From a checkpoint of a small spectrogram autoencoder.
Data: trained on songs of 200 made-up bird species, synthesised, often over outdoor noise, 24.6 epochs.
Rows from block 2 of the encoder of a small spectrogram autoencoder, named by matrix and row number. Rows with one number belong to one neuron. Each number is 128 + 32 x the weight over its row's rms, rounded and kept within 0 to 255. All counts start at 0. Numbers have three digits each.
Before each neuron's rows are labels from the 100 clips, of 14976, where the neuron reaches its highest value: "responds to" is what is common among them. Only what is clearly more common there than usual is listed. The data: songs of 200 made-up bird species, synthesised, often over outdoor noise. In brackets: how many of the 100.
# fc1: MLP up (encoder.blocks.2.mlp.fc1.weight, 192x64), inputs 0-63
# fc2: MLP down (encoder.blocks.2.mlp.fc2.weight, 64x192, transposed), outputs 0-63

responds to: arch (61); downsweep (53); fast repeats (49)
fc1.121:091146140132150068123125137119128115105078107117102078165165103112129124117153145134060131168121138150099219108173133097170113143158136126128122063077166164145094128079156142140126112135229128
fc2.121:097140114138107141127130115171126152109167138069140125106050199095153138117069152124184131055131098114173141128140096113118112064111140088121128142088111140140181125099136147137122137135039071

responds to: warble (97); first syllable: warble (61); harsh note (40)
fc1.12:202114116154081082081128138104152180110148108119138132122112130108143144143071131188107214177137156097114159090165143118128121139086139108134120039129156100196157177127149124100145106121143113
fc2.12:112109116123141137108142154106158155086138135150138175125117163104098071166167094058209040169141120082117110129097135119108192164129142128095151202149132156111127086112121081121127122172109143

responds to: stream (60); arch (46)
fc1.168:111117076142063105101160139152092135157145103171110147120077127146135151157140118153102123183150108112113107162133121097141087147123092162053127214083136139137115169083128118181143175157062084
fc2.168:101134121113074132102108113138112091188106131110128120153157122120167110172124137062133141057114097134133136126160087110148098150143059085176111165131039120103151122091124136075074149111130200

responds to: downsweep (86); low song (75); first syllable: downsweep (53); arch (42)
fc1.4:113133150114099118129142119169114156059138142149155115130128154142094124181136111134097143129035130097146163125077185074098047141111093194119109148131101147121077125113163116165071170119162152
fc2.4:135142147150163097092152138096135144116111134070147130187139157115137178096176167124129125111122138135133211086109146095143089120124095116131098139090209159129109097135142190194159077174178155

responds to: upsweep (58); fast repeats (58); first syllable: upsweep (40); click (34)
fc1.173:149056143116125113147144151105133170090111100136165135114106126110151145122140163087143177105119036146159166129123128197140151173081142079154170077156141087138123088150107150171076162106109181
fc2.173:142170136123131136111107112069123064121172109126112139140116101115104133116183165122105133111148076110072151117140121086035136198231139153161111147130103141179117077131101142168117124133124137

responds to: warble (90); first syllable: warble (59); harsh note (49)
fc1.23:180074133152107121137093111109125150120124123088113111094125076111143141168155134218131132168042138129130162114139132105147198117105117076139088114110113039170143179153117106131166134128132167
fc2.23:128137124093133095113147128110108158175152100049167140101145126152102090163134130229128115103229185146122099120105107083114172173135155139107136142145085137106109136146137124127115085114127191

responds to: first syllable: warble (26)
fc1.11:123142129106058141233120144095145124097167140164091164135127014139079127149181118128109137118086129140141095121122118143201156095147105136114136128150147123161157083119140107130122122128187123
fc2.11:108163157107182109052126103139159116078098125110138095167095093083133057113140083137156106156126170114119175105168105094101114120140154163120113162093102111142142140123166093113102078182176196

responds to: click (37); dip (36)
fc1.166:093081139108116076155088136096126044111072091129146078119080094108139146111144144101151154114085104125126177098171112196105144161105128078126152093163174181163110116110096153137105128078162130
fc2.166:110154122124130159094103120147145104146161118094122132126115095116137151111122172110149116065153022121088137128120172106082144116189139140141104159163095052215150106123111166148129117153059136

responds to: dip (38)
fc1.88:064177136123116092131111128126121021162108118108109115158086143159132149109151105139105155098134194147097180110124104108113096121155121147127112161122141230145091134117142134117133110113215097
fc2.88:074145112136143135124156123205149151144108137108111118110113166128153143130096110097161135143072073128186122135118156161158106059077113064119132141146144056159173141121139129121138138164025123

responds to: pitch: middle (66); fast repeats (58); downsweep (53); buzz (43)
fc1.102:137098130105130112119111190050099106141108083139095096134113075141132154139175163145091151138095135122158246120101129139104126166139135090110102135121166130158074157112083155150147099108172180
fc2.102:088160132117125105117143132138132094150186112036152115074068106089127099153105165152126153097165119127104162085079099117115123094139172078080144115146115123152176132151073137138096135133040126

responds to: steady whistle (95); first syllable: steady whistle (92); pitch: high (75)
fc1.107:168139111102139152116117137051132134089057095129092133121111132163156123160154139121103119119140141130135141160058155110111065152153137127045170173136120146139178142120107135220125077114137181
fc2.107:117124106135142149159107103205139107134153135151124111021114148134145148152184119108168138134083182132104128137073114154101144138154115133119104078126146150184129165032128111159139145115079174

responds to: low song (83); rich in harmonics (67); arch (40)
fc1.114:052173144138123098140107110137111036139073115111111098180097133145120140114150134145075137135128174135095205111179110118120103129156141146126121129125166200161097143104138139120137098116219119
fc2.114:074148113133121125113142125199133168134137132094117127097096163109147148121093127109178127092094084131207128133143135144150117045088120079117124143113123068176170135095136138130146143143021104

responds to: dip (54); warble (46); first syllable: dip (27)
fc1.71:156114138136121192161108130083136130198146125156132174140162232140182042149110120120100118108135106167093062139118137128127133153117088114100157097122117133120089132067103109173115103140159123
fc2.71:125052146105149067114131121149142132104082114084096114137127162078070062110090117117112175148084142161144072144109117130103177105104147113125088156066105117108155155151168106147105101063169145

responds to: rich in harmonics (79); pitch: middle (67); arch (44); click (39)
fc1.43:119134106168132136108174112086114059068121085114083127062127122137180113107172128136139121118193125151146129115156076117129138120179151112068133094121142140136173090113130120205161212138141121
fc2.43:224135124138135167123125151108131170230113114116142115125106156154129136108142133129145100120150164139099133162142124128136117110098091139030105149164144120224113137093192132170141119121119103

responds to: upsweep (65); click (40); first syllable: upsweep (39)
fc1.176:184125145089128157149140115138143121018144091143093141015138130115135113139136124107163107118192163113159139126137056091100199157127134109138095134110149113135174109154120141142122162127114118
fc2.176:156081081137124086150162122154149132116114132105128097138127129096174130099119139122100155116100122126174125140075167068111147164111128234152134050093134161128145173156105130197143073129175113

responds to: rich in harmonics (69); low song (67); upsweep (64); first syllable: upsweep (41)
fc1.68:167088135152160146121129133097149255088162141139130168134192118133164125140125124117149179116115084128168160165048170147096133150134141086127133107143135064101111106154097111140123143147109117
fc2.68:137126140124136156146135082096093085098154132128124147129125045125091125143186130157121191139172060120085176117116085097122141184180121132119140116103159208057091110145089125118125138107160107

responds to: arch (44); warble (43); first syllable: arch (29); first syllable: warble (27)
fc1.130:165108121152156145141142124132108125078139090146125145167088113188089138131057118152161115026155098134113180122099151119086103137119165147170117107144117182105061085084144109165124118099142078
fc2.130:126153157105148157112128144139100077074110130092089115113107184086108110137131172097125143136130085105094143105099097158161043178204142131173141123094127070122189125125163132177155143114102076

responds to: dip (43); arch (40); first syllable: downsweep (35)
fc1.110:090094166128139084165139128100122102100065095127135080160140092129139139096123160117121163122109086132143239123166121172132130180124138085135144079130174138141105106086108159156130115114223121
fc2.110:098162139140125160094111112162130102118194127082134151086069117113118148109113183135184133059146029103124169140153144101110127111174148110125114154123120109171172111107116152163139146123040113

responds to: buzz (71); first syllable: buzz (65)
fc1.190:134172090144113078113071136151118140136175170148189120091119148186065088122130065119104179144138099098111135119132126094127128105123131065128182097137189133132144111150157136128109160220158134
fc2.190:142157190140115150193142116130132129190126112161083126115126135049149209051133092142098098128145137153150141206130134142155125129173099138149056153142132125101133108124139166097173089124129134

responds to: dip (38)
fc1.61:176099105122121140089133117131158212111190160136123176090124138106124131157129120128112128198099110101138044168099158108161152114111127122132133141103153119121138136169110104130112140148010177
fc2.61:159113125104104093174137126063119147133118135139139102191168137146131132140174109121067135134171202155117110112086095142108162157126112187120140117086090190089088140172115147121108110126225140

responds to: downsweep (72); first syllable: downsweep (61); arch (40)
fc1.177:152120082100148120147108113151158110084136138127087124080135029135095190155148107129166132128203055126148141140121086127105155113165154078093137137135149151171160147189102139171164141140094104
fc2.177:143140094146134122143143146070125131148018100173100141121120092115101098152165130122116119159187116126131133118169109104122101150078097165012103127131107113192127132114098107177147154144142122

responds to: first syllable: warble (28)
fc1.25:114199125123140138109114124126125092143151135120105137145184109163157125147083083116165133111117221095130107139081115123076103120177115147099101191139100225099102157131131117081161102141157082
fc2.25:115083127156132169152152129194143131130083136137102134137126083136138111158081092094180161127108093137139139125127165179212125085049112098101141084162185117065165164149127098084132148135112127

responds to: downsweep (68); first syllable: downsweep (43); clipping (25); text has "clipped" (25)
fc1.189:163134164163108154123142066155177163149141163157178157159124211134103097148195091128096142094075131065132070133138121085149118131063079129101118115109120094163112129127168103141109119148089136
fc2.189:127178129128151170129171129094168145126099167177138118157146139132188128147151142150168156131156202164113119169152088030112147147116171130163153105168083175126137111132086128194132138093172124

responds to: clipping (77); text has "clipped" (77); harsh note (44)
fc1.35:156152123125136194118137107136132164118119110197135119075133073116128174158133144159130165184189084155110146178149060110119084112058120126089150088116114134189162103141173120094146090127155128
fc2.35:148114167093142111126174093058138159126113133131182137107110153190130181140224151142153128134136204135157087148101159161096154131156134142112112146175124116145204073096122133153153146106133150

responds to: upsweep (52); first syllable: upsweep (42)
fc1.92:108178063118116115125163135156148111101140139100227120046071122160093117146147116123102148117079140131161133137110166131141086103058162176070111165087137113090134113132136111167136168144116141
fc2.92:114060133140103123121138119116175143150135131154142153187200186117129096161183131136104148142059095137208111119111137120103147117095170115140129114089131133057148130174163158190133088144155089

responds to: downsweep (60); arch (47); first syllable: downsweep (35)
fc1.37:077117147146124089158117134124113031136039101123138087149076102146139157105153135110144152098113126175104210093183106163107139123129139139123140116165133164162121135105114153131121120089213125
fc2.37:086156123126138150083119127182148117139135109092124147079115090110119134110107152115183124085105054123134112122137157117097106098164135104133100152164131059205145109092146138143140131147004143

responds to: upsweep (72); click (69); rich in harmonics (67); fast repeats (54)
fc1.129:123127112112123134143127102170128156110188086104041138171163145112142115146118119130128158138115146143116079157138150138103075096112103233070098130129101132133175130176112123164140125097035118
fc2.129:149139173142119111117073118151146097124150166144072065106103109145130164176184132147110145115217137095091105137114081178145070136175143113161189122157114150183126175102120114135123122103086158

responds to: rich in harmonics (65); arch (53); first syllable: arch (30)
fc1.17:129147140181136151140119124130131132164098113108114120145103155173149136114156114161127158046154153195137172123101119045129144086137126185141110153140064038099131120151149103135110146153198093
fc2.17:118118146125193113111166128161115123142088113121141142060168129136096097119113078183160146213081168127178069120142103096128097133153128100128147130168174128079087107109164076125124135125057146

responds to: arch (53)
fc1.99:138186167088062162141157122125126129153124157106065152183148116121121129114172103081123125093055073122179086145144124088128145125138131097104102090145155126138168098170129132141105081157190192
fc2.99:112186127161117068125135105099158117160116141096152101174121073126125080138119092189154156138131169092123122156174125126097155138112110136140157140111084081131160068126160062087039160138147170

responds to: warble (76); first syllable: warble (51); dip (36)
fc1.143:173102096132093140094081105150172144136118122120164118155140129164119131145076120092156150127156130162131170119101111107096070092117057177084139114087072152162029156117150142128110105135194106
fc2.143:110049076138101176110156124059163172102086141121133092104161097103151060162156179102197151132116135115106124128102078100129149101150176106099122147112135087077140111129118152119142141070097147

responds to: arch (47); first syllable: arch (29)
fc1.156:145191095133202122102132158135124121075152121106113107126205141135128104161158131122149107129085109078110121146121143147130120234123177086150113079078157165146083124114170135128137084134145078
fc2.156:127076077148168146156126120158120104140186141120127134166044184109146123113116157138167126062173076128129154136145114132135122132123128123141179105168119123126150203128127171129098165091136031

responds to: arch (41)
fc1.16:081163132123120108156097126126134018148092124119117095152096119152128143107148127142155144111097210131115160096178100162084118135150127121119110160158143236149108149105140142112146107105200125
fc2.16:082135104133141131106124132219153153152097129104114113118114118124157136121089115106160125096125055135141122144130182145151136055092128091111121123179126025158176140120136132112143133155035137

responds to: arch (39)
fc1.118:159109095114119130094120117127173181117168164143115150081137115109143150161097106094156121202069160079153020140132140149115175118121130102107140178130156161127137167148106107111123131157055169
fc2.118:144094116136097109167128146099156133166093127132135107198173073152139139144154092091089122097190172175116101129109144152123178120112127199088132090124087171082101155171111137106101116130208155

responds to: upsweep (50); first syllable: upsweep (35)
fc1.63:123112120138135124089141133180149087090221155109097136159122158081152109149171143110139121079124104129110084098154121103137139120143164085036122150117069131113083175187130111173135098109135182
fc2.63:164088123159109147159131124075119137111117137131101133136149156151105105122179128134173162165255084126132104137131101132076079177145108125085116132118136130163170194180113118152127138133113108

responds to: steady whistle (58); first syllable: steady whistle (41)
fc1.28:103143147092051156120138153170112087155211143137104099140170145125144144188100150109140102120156127091123128141141133119073181119142162114105034127116135119161129087174106174169109069127141156
fc2.28:146102126158137149158095192135168132105081142169152127111145123132154179167192125172171085103135122141127083140144117150118103116157127131036094135098139130152158190188101115159174104132058112

responds to: crickets (42)
fc1.72:091156092149149109191167149143120114130142045129155133102168143138120079158181125153117097131147161096162082137114118099076141125139030115136134143070126125100137176135166056148122132165156118
fc2.72:085120111130141146041160155203145094114141184083094147133110166128050148110039109087112099153136096093124117128117063142114132110118083111108100143176107159113140134114084104116123153116130116

responds to: fast repeats (72); click (46); first syllable: click (27)
fc1.75:088158151109123132151098110142098022150075107101139089150085168167099108125176167233118117097142142178088158119143107094166121150137115147144131117127093098185139136122165141118118124112163134
fc2.75:116133139109159117101132134171096179118132111119142129096093247128159097118085141189145110158092159114161114129147135120162112122112132078167125154167122045210134122081115129142143126127084153

responds to: upsweep (52); click (35); first syllable: upsweep (32)
fc1.161:168145128121123172081128129140119122134174144107122143132160185174105086167146122191080115123151155130098068152060137084141095114168066166141094181067109090123139142162159114094132140138064119
fc2.161:153093127119157113171154120091101171108120133134128147148144214152141120154123114167110162204111226123155135123100105140177135114026110101160154094117138141102115127154099094104125117121174142

responds to: downsweep (82); rich in harmonics (63); fast repeats (52); arch (46)
fc1.153:093131167161133115176123115145110091140068115130148107144096133135123137092156174168138141073142089196120210116189110103148147126095148140144155081184089058149155105108135147161105134116189107
fc2.153:120170157113147128060113141174111130125130111143146139055087134115109106098127144166145095129112112109142091135189138083112086150222143107143113174167142092186103091057155123170149141124079133

responds to: clipping (36); text has "clipped" (36)
fc1.0:159130136089126150137099154114117129071132102164130121163098177162103205164125141117079095129151109188101134086128070132142082085086110073057106110133132119152169084148128105087106123071164108
fc2.0:170191185124104097182166100148130131116165130158078134127150143078158198071121139114117088164107051166150151194170147125148133141124134123160110129108161108121148086125139141064131079137148134

responds to: stream (32)
fc1.181:122104161121097130147160117134128103096122123157144146132165172143114114181132124106156138154128132132173116133068154124094125167213002143146093099122098056136119106142125103123113064158165140
fc2.181:143120137173058201117129142126144191129132114123118168130111124167124090137151142127156196136151145142101177135145086130119144172139097108143202121124138121106181092118131109115088184100219172

responds to: fast repeats (64); stream (46); arch (39); click (34)
fc1.159:176089065107150109145097109174142107130168134158163129123175125203086079134129105190142086069152127126166115129157129157107127149127111153076094103161096120110119119075133135139163095111039131
fc2.159:092115105153118063128127154127112105100138127062161131121116139083180125155127136130129095130177132106112104140151182133192104213115095107173151186117098036125092086166134109088130127119155130

responds to: warble (41); first syllable: warble (32)
fc1.137:142089145099125120129117119135133103092145153137128136085157213136134125107099136137103123210067161068127056127192124140173134162137128085113138137129193212164115128107131156130103113130117173
fc2.137:152120120140082092123124124114107183130147146108109120221149202126161143092156125117106104086171110152138132133137158151124175105068130161082123086063060097161139131153068128142135141119189139

responds to: low song (78); arch (65); rich in harmonics (64); first syllable: arch (37)
fc1.52:102203090101132153163144132186128146066180129133135132050121153128163070170131119117138109124060166120104170159141145088110098096106132172093124166136097108149210118105111119136159133133098112
fc2.52:100113134120112152088136125144143121175129119098198114118164079110177110163149155128125089141056190135116190087095156105151123126120145135031127109147185169123080110126136175154145120144170161

responds to: downsweep (55)
fc1.111:051122110128140098185097121167152105072137140193166110135074092102141145166162133113126157160117179136200123121143154140158156117110111084117151061077102126084125115138134123125099153111075184
fc2.111:139125163119185156095114185081141168138184100072089095174111117133159123122145152096104143128178152150097113100089099145061127150166118155153163166138151135096133092140143145094087161123130224

responds to: arch (46); first syllable: arch (25)
fc1.56:078155130135155091129126131140121147088072119124211117110115087121111082126135122135146118162215156107163196137104097113087105124148097170098045129131108123182173122123124133176135093142171098
fc2.56:152130139115156070118119195108108148108041127161138132128148075104112052115158134104146105147045127153169102126106129100100123129090137123123162114122131124130177119096172131184125159117199181

responds to: dip (42)
fc1.64:176129096126131151076142128124150218123204158138120175096155124114139122151102095090130107172115154081147028145112157114116128110140130134115109188096154132099122134144105088115139119155045138
fc2.64:142087117124098112180137136079139128138103143134118115180184092139122137147161088099082141142154180169128123115083104158145153133086112163091157083085113199058098143162111120099111121129223119

responds to: click (38)
fc1.93:080146106071130139108131149134151138040175148123103086213069115104143092162186140160111122125109134135168136153157143147124127103122175059101081106128160130134171129075143110148110159110093163
fc2.93:165134149120097076152082134100131156140094135149113093046185108113141071165151139103166127144109150097092065149126094161110149141136149105126179124114084115072124182076106077134078127079134150

responds to: stream (65)
fc1.34:128146092130085161146102129140107128129116126094127135097194058159121114156130123117150111072101149098126132112147148087154168084075138124082105081129222189167133085126130128149108138145121215
fc2.34:136133095155124172124125142131111169103169102121097154136066088080127099148112132170123139170115104110151158145116163116129141096114098116104142128105125115141087053137090102087032213100133057

responds to: pitch: middle (60); upsweep (56); first syllable: upsweep (39)
fc1.58:168107109191119188119152117120110077097074172140114133093091137114112163146130117093161130111115101108170159138157085162149100138119164092128101156126118141146013127093178084095126119178161153
fc2.58:109139100135105175162138111140154105152116168090096103111136108100171150152154157153125169125157141189095090089120120136125127174183153102122164121183149105190114165134205146115117097056064171

responds to: arch (41)
fc1.187:149108092145131148140132125103129107197136109151135113140137115142097142143121131136126109094245087132118085130124075126159204136191136074071094180157111070143155112132121118150141118165130073
fc2.187:112092138132145114123135139148159159157141114110172147165204089140176123149186144141105109194152114169144206104128165128145132163118103160124182107138169121169052089174106173135130099151174127

responds to: upsweep (77); click (71); rich in harmonics (69); first syllable: upsweep (55)
fc1.7:181136133105133117147113182140112175129146133130093081184120143104114156137180203117100119090167125133119119147111102155118087151094052203145123090071171075124157098111146163143119128110067112
fc2.7:178124113108171096124079093081127095111147123147100134152111198101121158124103168122125109127105121058100099134083153103094130102093169100225142136135097167139099090147082102138105112098181079

responds to: warble (75); first syllable: warble (53); clipping (32); text has "clipped" (32)
fc1.10:147120114156150111064106101120140135168137157186117153145134147106122068127158118083153223093107105134166125105129081102127073121080133128109134082133131156167200168134194114073164125137146149
fc2.10:084110096114119105149138110114144100062073154175186104112099094123109134187157093167116012091124136094109115065106098103152138121118129140138152121117165141160131081115076153126150147142096155

responds to: warble (97); first syllable: warble (64)
fc1.175:150121121140009134104107110130146122098138171183137085133149132155168137108097102194116104161100115126126167135190150144174153146142136114153110070189103140156105137096097122141072080111129098
fc2.175:151080087143140141119157182184123191151201149133133161132173188128129130108113151105143174156167134135146148161066146115198163108094119128113125154207162170113127150106096133164127154126117089

responds to: warble (76); first syllable: warble (56)
fc1.19:120177152118141162095115110128117119084141112236166143066108208155118129120114126062163116078156176130113155051088076133142114131091119121137103147156115137148132167148125112142131128109159091
fc2.19:079169109120103117138146086126106097124036137150128150140113125103077099150174107179157111123105094122103081179120073106147099087100161128166125104111044097175148124117109115161124150110138057

responds to: clipping (76); text has "clipped" (76)
fc1.105:170127126119146223131110165137098097147178118137123094124177116070128130147142126171149156052133187156115120139170116146113075154103160127118113080145142122146062127046163153110160107128134159
fc2.105:107135187080047091129148073151120127165133140135125140124144120145122165133160089121112189161140127226138149158164135163123115160113127141069114127196157108143187082127141132116137147063137116

responds to: upsweep (67); rich in harmonics (63); first syllable: upsweep (53)
fc1.76:083173135107125127123100119129110027162101110110119115162078170194142122124151106149108145079174181175094141124071117086146096107172099188130105165105100172147097138148143112093130130129169118
fc2.76:103101130147165147141163122158129155135095123113125130109163211153147132132073092127164160179042139131182111128088129160143108084060109074163146140143148065166158128122114104106139122138057142

responds to: low song (70); upsweep (63); click (51); first syllable: upsweep (42)
fc1.124:175129121122139157072141136134136246102217164132124179133177147108129123154138141103116122140137113098146061167098146136138102122130104144129117141125143094105132136133123096126133137163019112
fc2.124:154104122098121111175129117052105126092132146176125121173155109131133129153160109113072153163139182129120142107083101142126123138101107141140155108103137202073083134141097109118107129117254091

responds to: warble (47); fast repeats (47); first syllable: warble (27)
fc1.26:129081091161124124115122114133178137130127134149134111083078073101118155165137124120112104220069185129098071111179162110116177109126141118131132177090193117169140187157101130133127126126103183
fc2.26:130117091118097096152112147123180196176111116059142110148183098125135168133134120113118095091181191192132080117100086121108170114107132175093132110075050148133099147144112167119099111144122127

responds to: fast repeats (69); click (60); stream (43); first syllable: click (37)
fc1.80:123143141088119149104105122143108061123124137103132100134126216172099076133159173227079119133146146155076102127130121095195105155162072141146122143080128121178139112142171141097101140135116151
fc2.80:142113121122138109146130121115096195106146123126150139141127255135179129124111130179122128168117197115158146137121124115144143101050127088165129118124099085171140114117087113124127121123156144